config = dict(
    n_mels=64,
    batch_size=64,
    final_lr_fraction=0,
)
Rows from block 3, named by matrix and row number. Each number is 500 + 50 x the weight over the matrix's rms, rounded and kept within 0 to 999. All counts start at 0. Numbers have three digits each.
# conv: 3x3 conv (model.mid.1.conv.weight, 192x192x3x3), inputs 144-167, a 3x3 kernel for each
conv.2:543387454511446486609417475625406533488490522456506521583481530504464502502450469524641521480502516458518470536521489533554536487522475443395407499392555532489545525499478505510508455486522497464441552435505470476470444498550435502459502517471554487427538481521515496526497508461515543490533506493542567581468497542499507543354543441463467517490489559497504486408543463501494527519483532509572512516480474473505489511519511486435523475506527496480469523484508448585500451466537464486541443502481444512461484494513436514510511441524459501544442478539463474531492438580542559497593498493532454495460523468499592444519451509565510534470571507503492520
conv.3:578244425448444509444761419489452354566577469459515537632327489553558556568430503473497399546501491502485521494464461467473521464494462432573456516516515458545555419511571590521448410611485525485467512534485471454551478528494481500579463562528528463553518552523540462550517494506509476547585418523406611506514544453529580514473506503526437439631460480447444499515490528567543542453528478486433452427637503414509411542530496509487498418478428516461435475499541553440472551484442523386477441512438466554540538478452461551542528504501492518508381587489532554498544479525531560604492448522402545458610478614411563460474502496520484451490562437557562528
conv.4:515410565488586475588548479447468473522493506570522425472415485445542436523406523547508548511497471468461473566508550533506459474525427490431526455510450504564504493485529479510485419474548513525549488508501422535436491455442496521501484516507520516517495521500520486489365480494427536451372452450524471468430497501517544507554501529529470473548504516534518480489500481521554449460522529475576441592579475533517530496511483566500524568558509500572540540488540526491541470516461512499442467544503508551537574540535438450465461540496480557483478507435463525468414532484470498536468537535488518475496422520534536419482522473546434536555543537632585508
conv.5:475572537410446476470495566606374465442536449520455450424402480463444456549441529449533405470484418494510461616484544551554450526482512744573463381567502519400488439577517561411524509506414574613545557373569439565369382565442473456460504484518580564480502442638474536439551487489487484533515525466508407396559550452522544480475479512511461519442446491487456529526472462414514481573572526537546509431535451505415578522463503530538516463509468406508471507460498662531513434569562563649529606465495606487623509513496496492489475470441480489501468529526455478426577548481543541491492429472481491490566457481474481482551542509569477591499557514422494500
conv.6:486499523510465489539580456436437422583546555468498534478509498542518533463403454429418472645548538488515475391473486525494514546452486466428433482503531471515511421520527529565523516581458487494478321370408550553574538481501479542485598484525514521513543492472471520509603506514523497525505497492418471478552547499567487525569559496538430513581502498528425507440431497457489505562487536579463502525498472531446474545475495510469504479530510463585530449543495498519489430568410523608468409504518521483495506508483545545498439446462496406509494515498507551500470449521562484370470542461475535530531517463583582504499507485479443568541442399459534531
conv.7:567511471524536405442431465541500428414461490437316544445387509445528514535499477533450475582471492512513421470498521514451513488478581522432583481481426465571468458423444468547571475507566549617545479483478530526531429399431514508452536479514482507539485501537469535479450493519456454517522510559453516605486441519528538447598532557452507464504517440546436536451494510477542528554486612510598568482433499512497499480555474511531566508415484664515496460503496552466498541548493611486451470475545455437466458513501604573480520481463524453428564499593530496484549511521490453448561402485442470519547523524492500495492474474512515659492516530462552555
conv.8:462514407582555486407552491560437505477592493477451627431490597462470539506498527552507614538514590490527506487486537468553563564350498346445419468401419478427562544474482460486487471526519494500418551536437546467535421580489466448479499415524411477577414500528524497408517536444494508583477517591427443717508453574514557451471537466554411484462516418404373560482408493503485512472572462509494426491507553449492468494483569527509477526463522540535439541480481483458378477522432465444538648631431584469529486448548421486439486535526474524541411414552455494472460498436506500497499498535504553501299487644483560395415449527563691561593531495522535452
conv.9:388479508533601523500396490460514488536495573420515452588488512507543439394517523521570492597475457581393523480549453531506539579449536511609456448543488384595520493333519476491503533465464529430556528561471493446558364574612530488584501486483475521482527513452513485590380502496383493554445457508533480564544485391555490589452420517484489503471524476455452398468471451428529468506490491507483463512559492552488485515561530550551531495468485477472454485609488396601559515429571543454476608466616458477423484470522538494531482531484520485514474446508510500535484519514442500473530580566466479430503516531479472428482500445666412440494481465513530388
conv.10:496536447453412473521478547491507561511569525526531497449478455490493494514519551503542448535564507520471498489466409479549497501508507471478450475477461544520526562999598522547472438363430497462456537480552514522513463581485518581588452508464507476495515497491532480505514529500519517549503501518505508503536491467503500450492531446530470542487518469475537479525503525440527529470531438519487472477489485471482550498505497514478454527520525486493415481491473459428565541494434442381614484494485519502508504506445495486513525474549529524469492528492485540469503557558514500482513551496490523487486432510429474495476527499463470437478488518515479509
conv.11:515556539503487522586513446468451441601537500503509484526436469571503554363468482441535507469518526507509465447514479429507546515550564543536516543534532565519505479536538439469527506421492535513540484422476458544476585546470465501474502512495490460482540523457497553491488489400511522495554518509410428470469563472479463405434478529438436460512491665502546499540645374507497622443520521468558506402561569494507560427500477453456516490570363559562501446514574539496464515568519444480525554472491498548549632486534448560530482495565306635486454496573463511522625444546470528539472415546486427541553425592498504433465526444514501496432512564591520463
conv.12:513442555418490646580471513446489542566519518488535518566432551498542503438525532545542399517591587526488468491531444460564470481495573553610391519545433562559489408568535470583425485484446561636514551460486478483519415437466507525426432473532439489484514521535485479463433506565516553515542487491432467545534479472480462485473494426493434470471478522515400515452553488430501554444542534459528471452496469498591476479493539473459506548545566508570441453559444562401551447432465463425443564502500553550473495461509464532471454530487573448530661466353485507464535527469454606479524526469462522415450379478493488468492534443574492483517522456498502523
conv.13:533525548578560549492499484525529538516470504555489504536512484490500467447445414475490477509505506488494525518500483540497484497444462485489515521506509575574560534547510541513497527505528489507510477472495501524488469487559501493515482495445538551508534550516546532542422444428462490476513472529510495515508487512459450475522489470472485519463493490547507529542546551562524530469501532493506512599591508533502521534533533507533552433487466464508541505576490468465466460464468506462446476508498519481519519520520574557579573581560571549636479477470449461488481484507492496469433443441450482455510505488499506542528521499571578611618574617682658704
conv.14:489509523546463472459485548416489446427454423489489492515558438497526461556504400473484480536478466582463513493501474417477544510441492488515543482506562446512536515510495502626465482483500497558488465499488444412482481491522447488468499455563487529470507484511519532446541483567486493485421400430481566551517521503371462558489437472476570461398572459490499387520410572666293655502473513500446566559431644509457508507488479623513476438467524444604498482660472607492585510530450471480492516482472472506496545491530555496539534440533507447555507545546442499559441578447528473504583485475427421557511509463508504543547544515489527483586495544480564445
conv.15:479426431554517467545576510512454511451542558500573520578392450541455535533491410526475470501452466553442533522478501533553571526569503540563435586591590447506457415514487466498504462505454589509494417504464487487399453507531523548571512485525518474505428436477462518499552522516501515460528436511408507440458484440546486465479468465477439509457385452468506496443427475391448517544483498540575485491505398476514465462498423510517477449555543440540476498614515465537514479453521516426486457442505485507501508425506430452509498481511536545491469446508516503537501467416551466499452473502523473512496494444406510479466461464518446446468436499411475422
conv.16:385714405510598518483533379456559457625288652560369480423456465463435535458550520505453476612421511552465454486521550544521494568515552551319609568393429525502526484432490449543454626538555572511493435493575647448469585419486475531547504457427461458504484446470407492485598554485503483494464538489495425423478484503597439556454548540559437462656515610455451510495451485412538517463530524501511571545456563467488455561427499477531559536507430521546584458504565419343653478496442512587423456529468551436547503492547464552515493457437523506518509412467587484482435473507472560588547498595539494548461452411526508469506549450458504479425512467422593537
conv.17:448548695462446418543415542529533442505526556570522459576464440459500414447520458458448451479470549505472497426463640482495579506466526493570519487368444551459513552571514512505479450469492546451526416465469485577517457448492517480444466545469533501662470487488571493508520431444503471523548593502475592529512491559474509454458511510480422510490558582570522471499519454503496502456560614527498460487403475412425526480542463496446508506548483551562618497553463600545406374517535456452399467464505510522491472477491471443603456531556418492463470533532452510449472454502475471552523518522535550573472467387501478390469441579426436449540577490477554449
conv.18:497542438544516520507471514490524458485449482523505554526410460502532456584569493394481459425500523471470454540482511421479381491495521552549533478576443544494488553460568539460537485508466501543471504484556484463469457513483542540472495475461530488450475461459530482569570452492462504494490533504586526533456534471525514468551464464545453495507444472495403479456435542444456507503477519552507540515413538457525568501493452509484475480529523466512400499442529454477538473489547495481427515533437414488527484458400488481612542475487480467497538495543476499449459449557451473511503463507435506510512459488456502484542461529495515556470505476490475500
conv.19:558553534421547508511441548434457500425401573565550408463508446497559607499463588499476415438497484472432444494503483489513505404463412450553556460578495476516541573520599500509494523539554534557471553436451466487448532471456514506630416588520525565531545515479491542432471522497498510493537491446555634349480409413488475409472442499455534459507532453443451522606583512455460537367492577520469529536453498507471485546511471599489470446455538482549483583408453572431472539538500490444576500508469579518592467511527600500451508446481448439400461561517531506440549518466549440546542468466502414481529531508547522430418454475530515562499440478538512508
conv.20:500543365475445366419454359471468598478597597514511639415615446454539445549591460384475597497541522480445476473489474470595530514496531535606607557426522521566471469480535496532539565579465516459479444536512518481429538484470516516461487482501450497533462496543455450502539483546536516521494518501442596456465515521491490504452476457516435487587403607378575631584433558483443485525429596487469486505480490515465483437443447534458498479442572496454570500631470451508518482472521488447517545475355498456504468552459519472601469479520521513589542477525497552564485441543472444458483547482564480510512491535520538451432400471608610397547606359471449509
conv.21:457510507461471498491535573527462501481479524484434545511509459440556547490525477408491439545544553477484513435461526428434443442466507496565513467508472518530540600529498500484480513491529504514500434531515548494470477519510485519479513508486543514489489586619522476417434535481483506479522531527506411447468475482391504586530485484502464501464512474573433559520510523582532480457517537481442488513471511564419530508457457575497542382465495449475424470489507542493497521485491486527496490554588506493495477454496567494563536471449471484494485511502511550469457479491592522503431502462440467516637548472569506499545486510569456552427496464461515507
conv.22:454560517421469510527470484564560626545478461587527488520454412434487484453502483430428454523482517469516515475514590533557505510482474559499359363445513530558564528525499486481532510512504504579515552525538472463525453402384452483510494551514411453448514511452530497543503488445464448478510508475571490445543503500409440575432510489588479536501597507491426493477493521501519496527494477516506442458508489504506492435469546535518442503388426402468527499558487568490512467469462458532514559495554354464506553489467544574536423503457478514532478472616496529422486494512471543528506500538521513525516564554514520546449487465526524572441436482503518489
conv.23:518499472494506484429638433484484453527463527527500577468538537500494434544530506480472473476523527525508557480467476467554511512532576583408520474520447485519522537497552504460483448533497435518533518542574517426443579471517521466489469461450527518532506492436556490476504448476498491465477522504594561556445502522500459515514496450454510427588416488545530575458381449532416415572450513459448471459533483621561506536522524438448538465479405477505496502637576505536541507561439450530500560495460520487549465418521502519505499499537472424542468457465512506574484527562457494528491550503454532470500446492566538558454471517509572479469466515458473538
conv.24:491579644521540442487546423420432487463381468536534403552489456423511604576446501469466502520537535677539500518561545562410572517471468480435554532433537510461445518489515473424496546504464500518489511536600439456637467474563545506582550483462483430480456537566402446505490551512519454468520475561478561514604472509495468519500472555515434444476426469514500464495532481518519446512461524511551466524457435447462406505498453542448473444411413594520503470549482615461505471465577480522584444497551543499472515570519555593496509581466477561574492483484514487471477466424554514521477560513557564582555578464409388494507603558440497659504443385373512546
conv.25:613499431498508482460553491543473634455575445430483458368472409532428533402419434507438478556470509431471562543432441448517654417490453383441426534529477588498663482488567578544449524621561527579475519512526473553509512537512587540426497388477525557526516456418483517505561512523459460496495539484484431490446527514428546504565436431482507608484462483432435481520484474533472455422521571445494487382483476501559587527387543534529502541409467416487520529573512440457636517471281340478451555476402492480555551491496582469501427550482550447567527540480468493459498555484557480505452514520541537509501468505568576439538440452532457415446479435510525579
conv.26:505451473524503505534530573535461494457397516568454507494489441470475469555387477550562522477504467568605588462425457477504498556487475508597609502544496559575493532547523448469554491532485537468511468469480570573499568559505497521469560582542490503427560523460532458525424424429485458464570543520558441527512561461552514662497533471522477472446592452537521514496494475429404529448491445511533475454354391508505492510463491529524460413501454487434424531554443469511516435442468443519446458499457450505491456500480477497532467518473455560499482535564508513441508436520502441500555470556527544355548518509485552487485561492510445474520542478443387360
conv.27:538538508451513469432370450538457487497575496513456527541501572508549524532507600514529528434463502509504495597547560547514547452444458504549474440506401551487510591553523494534482490555560546523542495506500508518481472529440367521439436495530454422491496520558510513449476464525456480484547483528661468511564454495411443491639513517607517602503456390548566581478438433478508523422529483521489498539468532514495454514496533518478529529541502544488459583529607550553545455538536545506516363418410399471407582531547451479526486500472480522494544487417488513435479465527532597556571535593456479444432506504496527472436462470545560582458553497533429509
conv.28:387421427454475512527519523544509541535471503433474563569491517531463473474480500476440509479524486482465441454479430539508472504488558470537602434455462556495510552538470532519522484544501529539486481501487529489533560554526524500505474513513471485434482488474533555500494535483505475529554535519482530511567520505510483498477424415459492542580488544490449509451535495518486497469482455505510511477469502427494337555521478500524475433477550468465498489513466459504531489510492457452463444452480491499443501528522458439398530444451463473489452447528451561524568475510455475498437540479515457475376482471499466465475531465530420534480462368485479500
conv.29:487586463405457406482391384497496465533549481503517497499444496519517441453550554511541487459480484471481465495485473517555541531514468556496515435488472539527536489478523551492526560541535520489584535515588505468527446432495479486463514509520568479615460470506570567505486450510551512541565526504537552507485510505536445475441444453477471484421453479521506513489493482526565541505519501479523478535508505573557499506561501494500480508664576467481479449568544559537523494482560576539451449532424461571549568527481524511468433482414446451486421540459427528480512451526440418620601455519524513547565415537519522546541490463480541517480551503509563493
conv.30:591463540516579494503598434579473412511345415531455425430482527527516601535573450661544510487499513441431632464470559587389485423430537539283501424536560460679437520591416539524536565483396531497447458537525477443532532435553463514508541512536494525490498464608444459526493490557499486512516495510489536507617441592498526564432505511394539535463432439525475431563497423501424456471449456431519490518611503495560524486461502568516425423580572447621521407610486488535613571600592614651490506564508462525526516489482541466500498475424521481401485468568511500506485515433560535391522494505573537522452440557487499552462577498494604515444548502475522544
conv.31:460436473440554545400686579466470415456498510559494544594477458518431463489477460504450522420473534594502459494502449458485449482533516469561462522613569497481516583428465519503536530444487495509500503445551532495513455528559455547473475513546467535534436523508501510500478523490439511530502495492561621390535580470553498433510469568523460461459472514408487462449533390522454571422485581433593490451532430459527522488456482543514517485498513543616569537577435475492434503476489538463493585504444409480539488428460451499451478460512519482447464427551527536489486476512470479413485401524476581528487466497526464483458454501540295525507575463482472483
conv.32:498506592466481513491651522497422543543411526512517473506634564430514458481402453500548414441532450384479429462527466466508452505541501362512515510500559556551505447535352488541537457550448562451511472516413504469453349508566538461439486530523505468510528490592520459521446524496507560541550503568508457452412387518521486512487536492491484444426510504648447421490454520499458527555464558567499515500549495458564502469449510556560491418527535501540541518549536501416528485581544545561488494558539507478503554583621511491502481458511484523464528583425468487451469535481532644547478522503511522493569519589471485480402471525481448544553461523499464538
conv.33:496517512493525499493515438478512442533475496459530487474462464468411495427463470483470426452521515553561524500534535551508497485534495475523527546531529533603599505468523548496433476436455525494488539501515485480424514539493541497518537492527497479460496501514459507516513504522481504492502515470529574525508502504483510470489483528470467454508498462509471454484492524444453452541528505486553483550547518421493454489508466481490435574445474392571440533495508506524484465460538525479545470482541430540455489482412496416489514470505493535483509509481443461444542504546502491484496523449517496584503508517509530524515508473508499439486487404501586492
conv.34:520743397410616445608482467497556487537420434639441531457449454561566512499517537512470578522526517558449470444460594418435517425444483701521377526519462460557446550550629414521491545484547608512493472526538502475467389573536423536526509465502412461574588468462541519495531536507521468493479563555382365427456436474485431502573408488379467519571473420465468475480468472549392524447433495492404448545466374470421548519529506502494491519403500545476527506542484495415673421400618368507639479485506550351468461533473453465548537488509400435586572428443520472427577467387521429494555511473496515540476502450431605454543494506551526454434487457450573453
conv.35:467518575407516540512502550483559475503496603538514434538549421481486513445560573513525531481492536621455480482495428475516557494482510337450592531541415533511447513426594490483541547503496525548405545477494416543585410444611577531474575487402502548460465511552525438496468525520484538470576490424558272411477534605454528666638482416432517522450576604401514633435488534476531525499499576530458524511484494473510517525505484493516514428464434534393488530415461484540467536533498549470568218489727519446513580472458539531481433475526480519480569490557458539503482547475571472426452501523466488442491529459534463519407441526456520564488456498499449557
conv.36:451413620545405587434503515540594455576556328494567343617454467627448494525467423436620505471494494398554488560607504525455485479561470367551520491512487579572473442481469504452528598494537464460541532476515414496507406544523506477537463543506527496463559536522433487570485483551486534480444491550563647353551541529610489392424587496442526504415491572549435368478444476443479588573635526556440436462609437525492480495558508601542518365597413482457510546467449456446530432495572418474675552515536475554539566465527522499579424537496529522478637559467415501627491531426489516457530528482554525461524469564451494487392462485603371476533409493528445514
conv.37:519469393553461424426432433484450515409464469457470493517587528508535452513445509494488486457521415423490385577527423500527501427449426532426455494482485557476558533481514505554526523543479532505534507459463516486581486497651499518491467458507515543478499459520534452456485503500396488599460477528545477569503551514484455473552561431442436437446518438529574463508489509511592495524461464480504528540514407541471421497475463512480423499494436483338368547420364506545655571544449391492495513490521469553518425491500521460515524490570441498534533578419492543436535541518509478433402517449462469620471537488515503488470453451482433451487540528474511534
conv.38:500486473455531417520392541501541463522475468515514485454401428496532528505444461438455550425474506477488489462443416440484493485510493577564543455473512531495566449479495483534518496516524500516477537520572499464428511474562532480486429474551484508515507519541569552564516539491504547494495482532511516440512549486500469509439459474495486512479530509446555476487517451507492487520492441525517508524489493529453491478486502480536512513572591449451449524510519590568567504546485488485492548453545468513514468537462477497461498477519465511458582446476513471542489475530521471535571471529468455469492539469451486436514546467514532467500457541520501428
conv.39:488520401552493519464518550546427429522426479517477537406543464591467467450540481516523501543512519489470507502462458461479486489457434454517448512523486470495499462547474481441449410490498521473474482482465491534493434507509468541535467485490521515466467435495493502517512466530486507518457495488455509498505529493450513451526489452428498477527529569561483561473484510461487467452464439496527461452473478523454493548530474553526579349297416547471464510534496500486536451418458395440394521472442537480505509564532491454488575550534561489415633540404592556445517495572519593485527546513451494478505476519496465449527463522531514457523527554542600543
conv.40:416407324435478436523438472477542527454473558554502451412477319525520454486454523444494396481512441489540583600633428449535437466464498615639650494496431539570450546567540559582488510503484676544585470531470471510501438521594494468544483552451411522493430474462521512451452514575504465443452495611388529409499535604510549546375551369509548523510482511566410358524444537507443474428482479495517470438504473555552496545480491450480443457517487485438477467531469577493589523493489511556500538442484480536541569516489532532594466482501403503480527410563453502383501537527523593506499570440493477520434576545501455483452629560520538424447544471493544528
conv.41:470494501493423467567505539525429459481573415541519542619501468549560504562655526403539564538541472504475511402480413446522530463544453587570573449548499506537501474473481444514487496450477516482533496493451434523476446551510432485503474449480465467501480524532457535459503479500492459468504499517476515407458548560576500517536552505453486461509499490538508494512535482495460441465501476539492471447498427495421439485532504487512539477548523559500531502496511560526541482512560494474452432356502359489481497453499402490500513495513522514502491515497505500484531482487522496496492402519481459511515526475487549589433511561429457469409474425476542517
conv.42:532575519517509549475520484479516456482473487511481462473462394570569508478520461516470483510587565603498523500513522536504460497485451534430471510555499440480501400554530499557398459492409421549492558522474511551450470475599517503410503558505546549513439494422516524516410491539521497522497515516547568551542474525539576469494560478552521525558534555500512474438525451501414521554527539446540521512548521651486477481440505472490498545554543506533453496502449551538541490505451471479495470471417510509575493516478568575543447397450502519508541544558504478464473466473516528447437448456446487463587533529463527441466550436437465516486538547478444464
conv.43:442539504550531574515491397555445451481423418539526502522452582420539407483468470496556493568510467485457529504462427495448507481570495491476413499491542445492513488632521539611490431439494487534457465579537555503500540548543477463450455438493436480466499535492509493546405465484481447490549468560491564450516468482528568510480467463561482438448487404456519509512484540567532513455497456553529478531633489450475463473492451541509555506483550478619567564505476412515497452513544507491462487476452378475394521538537492466518482512551457515500493631491550505539400532540497522502536444556446465434469507527483467456562610612478516496565489500547535559
conv.44:498481523408497579549446537402543568389490489568549527432537608485464517451452471455489536597548480598537535488547507436531481461438444456543482590493434456467490553509435591562459506486572496500541488560604597569404514430482576415375528495465534441429488511479471447517571490438625521373558480454484494643545490585488270543471534472436482541468493542534491538513526499387515621494496477526490482364464537474535547499534492529567502434530507459459486498452591537524507589516469495459466475571466434525499649388451510502540504517599476543583477416544478464473607494456564572462409519507651493454508475500457494503517486532552580534558554605448584599
conv.45:614400459366554497460458452521455476511466475498545444456507534609525465590430580426487565498504507602458505571542481695553480512541443370512451510475485603451471688510420433492540494568515505502559456512474510503458412558533419530552465504536444450536481458504474507488583474500568494504437498463404429427481484486475574412474481396495410477460440461442444534516460487534418478435494472507469458433505401494530458501536528562508488630422468465477585414474602565551480490384430605608488577485472631555464573547541726468382626447380514507504561494500439531494575476451465490434644529474474537397562451496513541490495426511531445465521467383366461528
conv.46:466465485538508529488534523495524559516525460536456433497511570507415522523518438376450573470538546502490482384482514539566484528507514463523374552515521496531521430498523463558452501527548503452488481511529520521491467512503552478538482470465517449426470517472474458543404543523502506531521441508542536531446421579518480520489538535534477483506502488529534513484531488484499526450516527528540504524500525449464427430442437486508496439490384440451395500479489422487513478422474516482551491544503449496520519472462546482451425472522474487577491438335483480455440498507503519530550466489519511504447534529479492456498477534385504480556512487533542499
conv.47:556562573418431421498565493493463440554498480506537508576559482496488459533553539610481464465477547512468480506506518529453577518559486549476529457372498477572535390513388421533451470561519454517519551590577492510515483531514466456453518479512517525555470492546506482509561523542525471514512455493496561468466517461456520522467551512421534439540523466517536484493476512503507507495546474531557528506474455461481502478524496518465496505528527470546472507459516524452479428489506516480475296456372542468496492462394554506491523475480423459455591533471508469538480521485630550626529518514573569592475489500476581464466382380528545444536520457481474452
conv.48:435470439479543508537480580498536561542487452527530570574515492455451507499566489472518476500515555439553550530543455513545504480504528569550543441415531492493493563482523473533473463459448504536472435521456531549522475425484449477507479474510526545484452526450535516576527478490440502505557470482534473493512496504473508525504533494535555562530510485543529540504498507425503453502493505444522469503523514473465521526532544510499493542495529551583531543480548509537514463486492523537486665477567481485425433510504487511499456438480482494487438485402433473461530500492525542453511501488497483508460483522504507498424518543476504537545534497458515517
conv.49:534573517460551513552563597426496437517488565456451419488475467599537499462519524668438364449494477562489523555479546483436539440489460484452586523504538471498523425505437533594516500548479520463543388481454466500546420535438549502509509497473479453588507541425486478475536539537500500510553543551416476444574547509542431494551548548456508494499453449495419425480526474476617487424484437486465495500529505455512448488488474540547485461424488584579514626527493549542575508537500601541524436486488470464528442519453470511544457543500522490539434553544540488478579558505482545580501561506482438471564525576460542593571497494468486477416547546471470543
conv.50:548477449546568495535496499475505517576561547630470514466483501578445357392480633444441579496478531435622588422442516452462409558468505511539566534504423508370545497584534494583521508500502487492583550529581443453533482552462496493482485576489487523578390479552535484519467462463492500535460413511454497550403507460495486406529508491545386540499639522410537534411480534510460459461441539486453544560538443549535504477546499488495510502478474479481474455464482443572575455481519438510547497585410544483471517483530395436418502449565431551480429548461575365504457543454543562489541504505567541476526457516486516462393491441467462482569456447470422414
conv.51:439561513445500398447503514538428507446463477502429459423399532529516520542503420403398422533486502558472528547435602451479534551551450593534550450423489569552521482573526476496554512504520572628525498424536451535536494582557459506485509467496472484513563400560493562468536518618494486491452509508572473658516531563548495455610395569545548558477435510574470503517435454507555451475513420464511446568446540523512455429466467540539513442489464475509500491491509562579490539470490578592474404430419447529517514465467536480459487512442526519498545531418418501597507428535575589541446471505471512440459441528542498519560477494415509508591481545556537514
conv.52:492527542547595552540550503560489516575510462468474465453543477437480440536503459451553555460473505349488447527544424523466501522527512456405481461499493548469481520428543461532550482451510495438483490508517525549502443445498532542508576504551497517520480494468509465486562506491561494476600490513449467447476460456433503395565549568575509580505557510492510559499520531555559539496502528463505527472529569494540531501552534461497474562548561542472525391541462446516447535435545571520480514510504474453492483546529517455504471481472513449464470532607583537488571503376508466489454497504462444581435490478476398480455466477531514537479586522477522398
conv.53:669474468651544424538514519414465508426408467356360492522565511539479538551459480539508532480505509558502555427458550450408531423515451650429444468514479419494562554561525492474495497549611462421577453526471416369492732287479564498497448457450451475553432491479555449555599535497469525501500569519341340588585454456527515323554611439556415499540445467488473455438458453524450513511452492451443535496497489557509568496535564486512496502387478374497483447572577440498414487399570496451499597556500495542410428600520541408500548419501553412550630436369563496460482588550441550489480445567466531535544443525431578427498562457399615547495478547543421462
conv.54:499514405509473499458395517511477508456485493531491503627563533547593488466563507479525442576577457527485524406395460454467457527464509527501484526433452521491544658195536561444533522456529471460507461461418572557552483418536488540473496498530490509539553546533518515476531490555465524523461482519519447543492480461526544496474527497589568451568521456437366545508531511513467490495564453520496482474516468547561465508508466526546495584440645541492548488433557481428439426438542508482438609570539484470430594516467568491446446527555472526480461544476476508536502544500421562495599474460451447487505408605415458479545579561474549390493583443559453530
conv.55:451545542489525485501450511537527462469498458448530521527502585414444469472520439493572438510457602492502467590502507447502466503472507510534436538547480508502522513485471562553519460501494489482512510481464540528504467433489481509491516464495429540513472488459525465476529492523477472477467492504552519527459492457500472480488470531450532445515513545514513484536490481500504534526503503587486503473451500271392487458528478473430544370564582395523539465499537616575536464518471464522465438457422514484512478505510449512520393473533506491456489539433535526535516463492462530510556519488476430470458573563525534500541592552413501521488466489509519466
conv.56:502470455468537446539466524431453510520536462448364495569513522527456523471356463650472578455455509451504464477481557526555553468513480495511485553368651484558407509485542523583550462514438475438504437572481525477557582599523498401480499511496537436403526512480470510498504558562461518475491500486455500377471439441574487512528539452561513439538505555480504598564552506440511498510516511569539568500593489500470474548552479414486460500504534450435530486531505501568567511513444596487545450553501581529559507562444502624578498406477430498518566521417427501564530489505604546473419424465521507461543527554476472465575500497512477530508508492539486542
conv.57:544420460561505497279724683543456470485490504564453448477537546449424457593612400540505513565448446521512505495514513526459512492497507441475486522492511483542518541495531466518503527397527492579554517541521612392497458553444501447542444536602467464491463499458526421496524506502530480467454485506576526469456504473520503443512555484515472491473550475433414522470493476571499516441495490486501523428553456509507485498465524533501454499494536524585555495496503486471528473457437438483554528515551502453524481578434486470470517527498445465498487518459451549436510479417508447461495447498506366548497465507478388510531410610477477406607553510552548475
conv.58:452506471421515478529452481572569520532489560554491596508429489427492528578578538549491528454490503538496486504519487487519457548496545411431428495510492494549456524480505505496566521501500533455454507549505420454448358508410459459476446457439513499555504484515493479485544537538549509490585552611504466438467558475444497475584508515495530532528497497442462455472488455508515521548582543520504500492494542533501524529537502525511558514509463574560503472558581588539515451545483437530533315418376400489580533505532553556467428417564523500465500499418458507464508470537462428433435512472543509528468481528552433489428455401501476457443471453516488503
conv.59:416552489472517471609615641489421512566445514598477449422522574489540497497544500605520513475480492462461449500455448557545462492492513496493495483595534536558505555502492494581541480579489507521495550552539496463471569576573515500460467448425445458372520514492569567521572541554504494518463481481463438392464422409726488482448510575529550505528572524510467485512525561459497442515532557430491490533518534475452516518529530506452489505507529526524436512509523500507461500484532497431452472473454461511494538519485460446492548506474478478471542508488545572418547521496421470502473513473534474542472497528448553487489518520403383434487434443451457500
conv.60:494533473562524528483529512483533491467507497448483455551496537563552597510459487588542648527578554542512580520511492520531542548525520525552589527595457503501528475506520580539489470514480522551529546485522501457493522495523536469483463498460485477473395435451496528551492457465472512486471456502538548562507489523510531586369395367549484515470465518508529471490501514493480461486432465487490463461451422543526511562507483413476492592557600562409563463534445459483498531501558610618603533509495473531560508461490491551519417407411446433459454438419249375407445504509493478552520531528518500545592537531523536561474523541533516518439509505524478454
conv.61:527497467496466454454449512486560496574546531552579575471524498513466454470459450492550495532501540539447490552506547515539537486521509560473508503552510525577562523514529528496474626459513492421493513499524535499491444488533481510523506540496456513534492545548479537557475459500583528465571478442422539529405458422409454434500525562433530420527515464488557542531535477435456523464486495457488540379531544493467459469464434466495544408504430512585570486544533514501523395420418450426479523541551548487539576499531570522469530503490434555533518476474520518534629529557478512555539489443538506597438545479524473550527518506494460467496537523538582537
conv.62:587548456568499505465401480571504492460497498513514538462509528477476441539474555457505423522485472482468590505527488433530506521457511521499610471495419498456489528542524585526555386510433456526469577609517566544522641402535519568492514504554467512542494471543451494490437457494447487535488503544395557499497512490522505524462473429576457512555526472498461518448453480440555483543480535501427471516488469555485499508549544551505547480470510439504483519452480479465486416528532570473434507440472509507482536473488494467475485525569489461465574441481500434456404490548497425524431520594607493548565537503531464558484447491447432550478517491407465466
conv.63:440465496467473466471473489493490484598489493464493552470578509527394473484461572494508462613509557502538546451515600569554445503468485525496373570469399424462641479571526463489593539542543519510559549516488583484420461395419528544507544493497508471500482495505502472475447478499542553557515523481435447470537474418455517439493497498511450513624494518478560453390517499464541565567489415439484487507417521545452506439479530467432475461419481552358498414384492497438552536504505499493509529432501552501542537481489543540501469540536425513484575427553481509500488451513585606425563542532478498479473531497461448527466528453619513383529478529461543440
conv.64:510627468552532545451439515524358549517439490476475512476643534546510496477495473507516399487485518451455508406443512431510539486542562586489456477555498540500492596399588513540531528534533424426478427518523531539495483512469526511541475488484528487529526509509428528541474483520524505433548508493500406469579512476549532531461447517510541470419459480511404510540571483462447484509452503532447470582622443435484515485528529489575530453433534512546510463460518455481484511516561565440479582544523526522473496440567473554469506503488502509554552571499443486577467515438551518531477505505475508468492519448450449472468499523528586479520532482568585511
conv.65:505514528466480449476526517486509476494469468440451466560534552491474494443490539506551613521500554421494512485456466411497530524509483533463524447477542565499451501506470484499486506516510488451527562505485456482498473426461517495514507522535467490551562470609545433475475481581480475455521495503495497496467455478477509465512518532483536507472472486416477483507521491521516525490492509533515446485523523484529511498490483469481512553475519415525501561522512476509515467434466569495512486508496531500474489522506424507460493512529486499536484473489471516453509492494504533505487432453437455463476512505513493511522567507528438505506528503510519494